config.toml
arch = "perceiver"
model = "rotation predictor"
dataset = "single printed letters, digits and signs in grey, bent and noisy"
train_examples = 98750
image_size = 32
crop_scale_min = 1
horizontal_flip = false
translate = 0.06
norm = "layernorm"
norm_position = "pre"
activation = "star_relu"
mlp_ratio = 2
head_dim = 16
fused_qkv = false
bias = "all"
qk_norm = false
parallel_block = false
inner_norm = false
drop_path = 0.05
patch_size = [2, 2]
layers = 16
width = 192
positions = "learned"
latents = 96
init = "trunc_normal_002"
residual_init = "none"
optimizer = "adamw"
lr = 0.0021
beta1 = 0.9
beta2 = 0.98
eps = 1e-08
grad_clip = 5.0
steps = 9600
batch_size = 128
epochs = 12.4
lr_schedule = "cosine"
final_lr_fraction = 0.05
warmup_steps = 280
weight_decay = 0.0
Rows from block 8, named by matrix and row number. Rows with one number belong to one attention dimension. Each number is 500 + 40 x the weight over its row's rms, rounded and kept within 0 to 999. All counts start at 0. Numbers have three digits each. After the name is the row's rms in percent of the matrix's.
# v: cross-attention value (model.blocks.8.cross_attn.v.weight, 192x192), inputs 0-191
# proj: cross-attention output (model.blocks.8.cross_attn.proj.weight, 192x192, transposed), outputs 0-191
v.66 119:538442511470530520478494522453519531497475496539469480513505507506482479488491502566553487522500555550544515486511536456461494486493399475510516547478500524548516521473537452502549555478496519680419555533497579537596483510517494496531512491498548513452503501522458502509515520439424523513465499471514551508504495515447466443457553533507416500494482476511533471518474521474550550580456488501486479523518491525441515512462490454461467560465458494547548504467583523455544518552457542482408485523502501464467564518647449475392519480499430472463526496498521521453464548508531495579
proj.66 121:424569522547539524480456515503536496540460456511504506485487487477478512440459535441469472548470537527524502551457491546503444499410528523471431534544535507499495538524475529482552526503527529519483441476492406535486531458466462551424499489514569560536509469430449524547465457472537525551473528570477483493446480538519503569511483461502490427578457502468488462542503500516555497446550461561529473504454510474530544557544523458465450569567461546495446536433528496493541514453465477497470446431523557546427529477512595526535445467578565512530532502547476477518528443464552407473
v.67 099:464531467486575591517479599539535470512467496599528503498490473558559517528464489447482532536475474495498479495522474527498508494496532501546461384512500483457474491497489524494555526526501479437551477494603477499447556492588516481478480491499468484508500510527413558483472496497420459499458472474531421474503517534494530511552518465478559506506518507513422536490505503480465525548506532527509500531502503421559493630530516517465460469424569470471481523503544557609561453498499482552508493540575584484511498408420503493521570491506527523510472513522434562519490502453456552489
proj.67 104:519481565495421438583504445447431522499435521475511550504431484469533435537513541509450486465543440429539534444567536462481483540502501449532466468549514467581465441504500573574506490556476450519467444556480505490526483483507476476493444482597467497419497526558568499471503529542463507533520418498469462554464515517481446515455538496455507523524553556558569486520531472475470532514444542499514456480396458524523493503511472505529548517472529494493525473493457469515487431444528505543527471514452532448550545547484484458505502537467523548483522582470462581523496518554459454574
v.68 097:526476513535394407492523396476449533497526497387485495502524533432448485475547503530514466456517517500484509525477524493509477499502488489467525586505496500537523506502501490503443462482508522516459511493382497502539461494411487509510527506497515511493491491456583451517520492521591544507571525521462565530507472451509477489462486549502450507491489491481574461498501501525533468451487460469487512452501494554447507375487491487547546522579427541521507462504424429395422539503504512448521510456410416532499485587556498513498426500478486480495532495466555440486516492555535458492
proj.68 094:493500431475573548411504540564544480479603490513475450491561507552483560476490454496568510514455541570457472542445462525513539473524489541465541543446478527427544556504494431433482518451527554475542572444519512501472501539499531515536574521409524507581497489453428495511515487464510500461465589487534558452551479467549546464527469523537487504455461430445431530474465540536516458491549466492504529524605531488482501495480532518473461467521489502516489526506537523475495566567493510448474551476549460543472462457516517530482511482517460452520467431507540422468473492468521561423
v.69 095:490495496460585593497480600488544483508466501612498459500485487562525504519435501509539528563482540526528483474511488491477503495489460498514497461476514521500489513477509464500572558491497492589485529522592562513532510489570510491534481480496507494482506504557390536502495506456391474518422479470542479474501530557459492469486540490513475481507504507552467506510480503476503554595488511554489474561504495470498510603477494464433439530423533465502499534470622570551595485525462508537441468548573579465484544439539454492450566489511486511483503500514468569496468551462501526530
proj.69 082:462518559546476478553459485459496531540403492506517537520421493445493453473474546479443484530532491459533531510506542523496439523432522495483425477574553486549452489500497562538566513540492480545460395521479425528505524445479461522430450473579529505459511489496513521523480474502512514559509442556466429504426520524511462574503502462483526441591490539520532467529522474479522529467495494543537472471370483472541516521551469456503491563526476527480471505457480475514509457412492466537522426486467566487486563527487544513548462494525574553494531564531456544522554467511510403522
v.70 103:576428467585432472520500473540451538519462480462446540524504531465493518410572479498492493499520579559501524535547531481444448480483468482538565514505465535515529489501488533499496567506506529485422570512494585503562449517416458463521533489518476499451471479468509482515532507484534556539526580407461472539558473468511502438467538533477482485488476448476565483479501492496582482474460495461458558477526461564464472469482506487558545517581436508508533476485453443430455489524504526428510485491418485495463447528517472431509469471502452411469483448491580477496498523571494459577
proj.70 088:437521458489518483458547472588480506463556455536398481508546459580505539470474450480558481505455503518510468519470424486514513498488490486537540599509461506464508520485489502485472545490499530502545525467532472502416510476544460573492512524476558524527528490462399556486502472510452494525480605504483574490514472433503515505499546530502451480466480443477474542470520575580483474463508421511520463416524478445532515523490550535462491504577496474539435541458510504438565548489463513424521482452621493577484544461543608497477431498497486524551535461487490481481479462510497523473
v.71 081:464511470486583599515479620552537464496460495604500510498474473570563514508458499459468533559481489528507487486538471532480498492480519492538469393503497502450468495497492520494560539503497484458516498504625514507468533496573483471502491490497459489493501502537409553489483497481410480513456509430534425469520526538490524500546531457488542497507508507508429537495507491477496534558512536529488509548498493441545483611519522512479481475441569460493488527501565563607573442506501480523494482545569595480481496406433480473503567502511528489505473487530449575519483523466455536524
proj.71 073:500502562508419439592514448466438514502423501488479543535460493472520442513489524500445463493530440428556515452551517461482477540480507437585452475568518467569439443488508576580501490560474463529489441562497466510517493446519461505476449488588471481425512512538535527477470519552465513548538441515467477557445525489433458538466531509473510497532539554550582490501543496468487540497455508514498461454382467479537503503496472507512536537507513497490485482479470456503506449432518490513558450526475560454544548532491530476506464527489541558491525583480449586527530511550469448553
v.72 093:476515480469599603516469614533536468495461498616514494501470481571553513517452507482512522549460503501512485481533474520488503492490497498531477403503505502478471493488483486505559541507488472497532495505614519499479534484583513482511483503499479490499495501554398541481476502465399469512432490465536446465511531562485520501529535476489543502508520505533434530506502495476480533568506528540508493547502505443538495617504508494462447493419544454490500527507587577600584460510494501536478475552586577471490502411462483477489578497515516512487479505519445574513475527448464537513
proj.72 089:486498568533428463585486464440444530516406503493521546504458495449510436510499539491426479491536450432553538465538542478472465538461502453554447475584524462574451455500499586556523499548480463530466421551480477506525508467497453508461437484588488500436516513533549506500490512535495521547529423520460449534448511532433441545482522481463507480558530562529564469532537464477486543497455519536480461468374473497525512510511482484501519549479511499489505476480468456516493444423509498552537435490457550454516536537491514482522480518489548555484541584507452580524522505532488434554
v.73 095:536474529525410402485516393470464533496527503402483499505525542440434480469559507537518468465522513492505509516483534477502489485506482491463542606504488514545525516500517496515438469493507520529467520505397498499546450511410489506512512503494531509494488484466584436515515504520601544500554525531462563526490469457500481499461484537521449503490492494470565474503494503526534463445494471465482517459494503571450505378485488494533538528581433540529525475488439433394438543494504513467513522466417422531502493609568507504499428509490471482494527507469569439485505483540552456501
proj.73 095:493515432481580545412506550563562475488575483517475454498557517542474570469492456491558521508466555572463475549441460528511527466519498537465543532447483543421549562501499422432494515449530544473536567452522502495468500530495523503521568517408528511574483480448448504521515478454526493455472575491528551460546490482528546476528461514543488498464464441440421519471454530536524465490552457493496538525617533488485491504485535498480454473529482502510485535505537539478511562566470497451465548494545458554466458460501501522488507478535464451515468408517547413482489478458525553423
v.74 090:455517473473596595513469616537535469502461501610508493495482481568562511520442503472486519541469496516506477479535463510488520490503505499539487403503500496480475489494490495488559533521492477492525489504618513499473543500580504489494473500510486481491488514546407549476496497472402470501434476463550428457509526545482518505535530477499547490495505507531436529501503495484486538557498533538504499550507507434548500622503509499456445485413547457491492535506566570600580449506495486553478477546580592481500514414448482499491566505518516497498476503526450566526489525455457555515
proj.74 081:505499580530428467578485467439443534520404506485520555513467496454519437516506544500429482499537457439547522464546539478483474530459511465579452475578532469574444446501506558553522496558475467537468428573478490509522496459501450501460437488592470497437507511538565518502465523522484505544526426520457464545443519518413447528469516472466507493551529557538562478535534477465487549507455539522467466465391475518532509507481470491515525542496516506489500474473460465515502450430510497545544442510438544462526522535485517475515486516493547551488523597498450574526537503537485436564
v.75 097:470539469469583601509474612538540462506462507597521502502469471578555498533455504461484528533472475505499483486523478522498515497498515497548468393503506489466470482495478506511555526517492481467550478495617496489459545496578503494492481504503474490498502510526409553482474502489422455499442481472537432464508522554481510502544528461482551497509511514517436525497500505472474521557511531533507496539498505421563493622517512512464456475429575456471493516509568568601574455504515488542504495543583586477513506408435505491497573509517520515512469506524433564512490520452463547495
proj.75 099:509489569518425457591505452446435519501428512484517546509449482447518429531518535515434474478534446421529525450557536476473479528483504455543456471562517466572472440500498581578512500556480441521463436555482491492525502477493473496488431480586468492420513519557570498488497519539480508545522414503467459538448516527457435531473531491463513507530540563548568478532535467474472539513438537509490460479383467510524501499512473499521538519477523499483519466499458462532498429438508506554533455515450532446539539548487491466508487522468539552486524580483456582517510517546466455570
v.76 134:496447532433553514487483514447540518495505497519484455495499506504484461501450538590562480528495548506553509478493526440484511521531396507465502564472518520552496534472513430498547500481493489686464511525492552528602447496552514538529486513489580511479525497535469480513509498465441505479476466526519581489466519541460460491442532547539418522498488504530514472529484525482522514568459483519490463510501502498440531513461491447458444570439469501522514519460596542451551539515466528494414492510522491458488598524641476491396523492483460508486513512496505503436471532495528519513
proj.76 127:465546551525540541476458526455549504542456501496569484473473480481469477461505552477460479551501546518508508545452545563461445514437508545405406459526527500507508537530468507470566524501555513548469458450450434523528523494463474518434510474507544554537519468438498486529478489447573539518496472539488431491450446599554488546521471447497495439580472537478488404565509453492563502445548520539541496512472522473508569546556547450482455575509486528480497496460503501521534478494494474549475458425461529509439496518506558534524474462574540486514497524558487470528550468454543380473
v.77 099:467545470473578587519481617543538463505464496603518501486461458570562514527448491446491526534472475505506481475526465528495508507487526501544465389494505488472479481493479511491551520518488474454543485503606478491447547488579503485478477496502463492497495505529412553485473502487417462508443482464531424470515518539491519510543514459483564498511512523519432530492505507482472533538519529524505510538506501421554491619530502513473455469425570454465490522512546564604557449507496471542504490534569588479497499400424501491519560497523532516505480503529434564519490505457449544498
proj.77 105:513479564512419442591519452440441515501415512476519554503454480455529437541515532508445478466531436424546536441555538462488483541490498455556455474556517454587455442501509560564496479557472452516469440561482502496526488483509465489492445496592473486420508521561567503479493524546472509540523421501472464550455516512440441525470534502461504509528551562547565481516541468481469539516450547512488465483397470514522494499500469509523542528478525505488514462509471461512485434441515516545532465520459539444549535541493482466500490532463533544490528583483465587525503523546467452572
v.78 091:534459523521411396491514388469448534489534501393487507497519537438441478470538499547513465456522503492500527518497518473501478507521492493459536597498481503531529507501504488499445467494500527531467515500375510498547456492422489522500529512502531510498516503465584454512515511522578533493559526533467563530499481448515476506472475541503456502495486504485566471497495500520527459440487467465490510459496505569450518381488485491542547525569433544529516475499436434400432544502512519446514528459419404530494501602567498506499424505482482487499513496469568422484510475547535460493
proj.78 084:492507426472578546405500546551557461486576492520497445468568504542479561481507464488553505514467555572456477552451465526511514461528492546477542534442483540427553553510486421436485510452550551490532566447507516499484508540494536506520555515418522514576504486465441506510511480455526491455477571483530543453541462481502559472527485499548483507441455450449429504487466525528526460493555478486474533513619530502464516501474540510470460467528484500520497518518543520471513559571486515448462546473546454551469447468518509533480500470530460451520465407508555420480484495454525567413
v.79 092:539483521526411404483532384483455528499541501397501524500522532431435489478556502522498476453531505474483515514475525491507494509504506494465524583501493488530515510506507500502443477486513528503459509491380489490523455498405488513514522505504515509501492491452610448513504503532593540493568518543454548534497470448516481499476452522505474495488500485475551476493495488527516465423505461465504519450498501565467502376485489497536555516588446534523501483509419430407419547501505518458520531456415402532512478588538504511501429502494487480516512495479554421480525468546537471486
proj.79 085:519494423477574542421508547550564477473589502512497451488565522546483571500505466517565524505459543568451474533455459511515542462544480539463558531440478541421539547500497433449473497452521541474539569457521531493482496541501535490539573517410516494580474476471440496497518488466510495464475577474533551469553483469536549453512481526533481514444472437458433524470460537517515458500543474485485547532616529507456478487477529508474480453514481476518494523523539519478499559569497505452468566503541446537486450451500485521482516483512440444511472410499551419473471496467531581437
v.80 102:481510532496469470500561476459472590457510488481535487501592507461399456516570505551495479439581474477487466501458553539570481506506519433555492549560520563478550593523574510499486534446495452552494502536455516555489532524540477493464521462533471574547491454423471530515513549521499507491556548538501595553463503446400511530482460533558486493473497466467518515580460490549479529500488478470455488473535505483535475457454496575542525534490487573542435476448525450515459604474506495487529492490463448610496485548511577515516491475506577513512525498508517457479510508521543512468
proj.80 088:491488541433537479441553515473503491465546529464528507550523447557510549440415495534520482546472544510411451555443451532444498549501458496481492425494443486464451548440471477444490566516619480561560542489508470518495510491507490566505502516463562487567567485447457512541510524480515489485515478429481519532503452442528531479487508497530441450480505483476506522471566573484532482500554466501509501417510546402493528540500535454458443512562533454547512505514535534500559478519554506425567508457542477540478471544543545526424484525532449495567523478539546446488557475452456535454
v.81 125:417509491494592527511438561489621455470503527572545436476480509525511521536444554519505508564426473474536512433496408486501545490504517506459522504497525487478475490473522459501506446532487501467530476483498470497507496466584509512518463488586489480491480508561440499458458550517419477504484467524522514405502549635451506500508503492542505486551513542534465519497492505503472556524563532596559462518480557482547504575487476470472413477408526467489451563519586630488614500504480512528493486529530527490501522454504481512523524500511478542536500519501484528504482498465504530492
proj.81 123:481521466582524553489436510497535531554443438575466465460498529454452470498529547452454511522496537529548548525483478560515454454444551551463478564535561576529512524536521506492550461464414500509455465509435436545454569473468461522483500478516538551509539440480480523509476426452528547515431547576501518463475442563502484579560449459498490472539450504467463462545473450517548532455506486532495500494472503518535502518528543493502480548494434554498474484461474429518519528461429502540447448454509541497452498456553582532583436447521576504506522500524424503466458491488551472474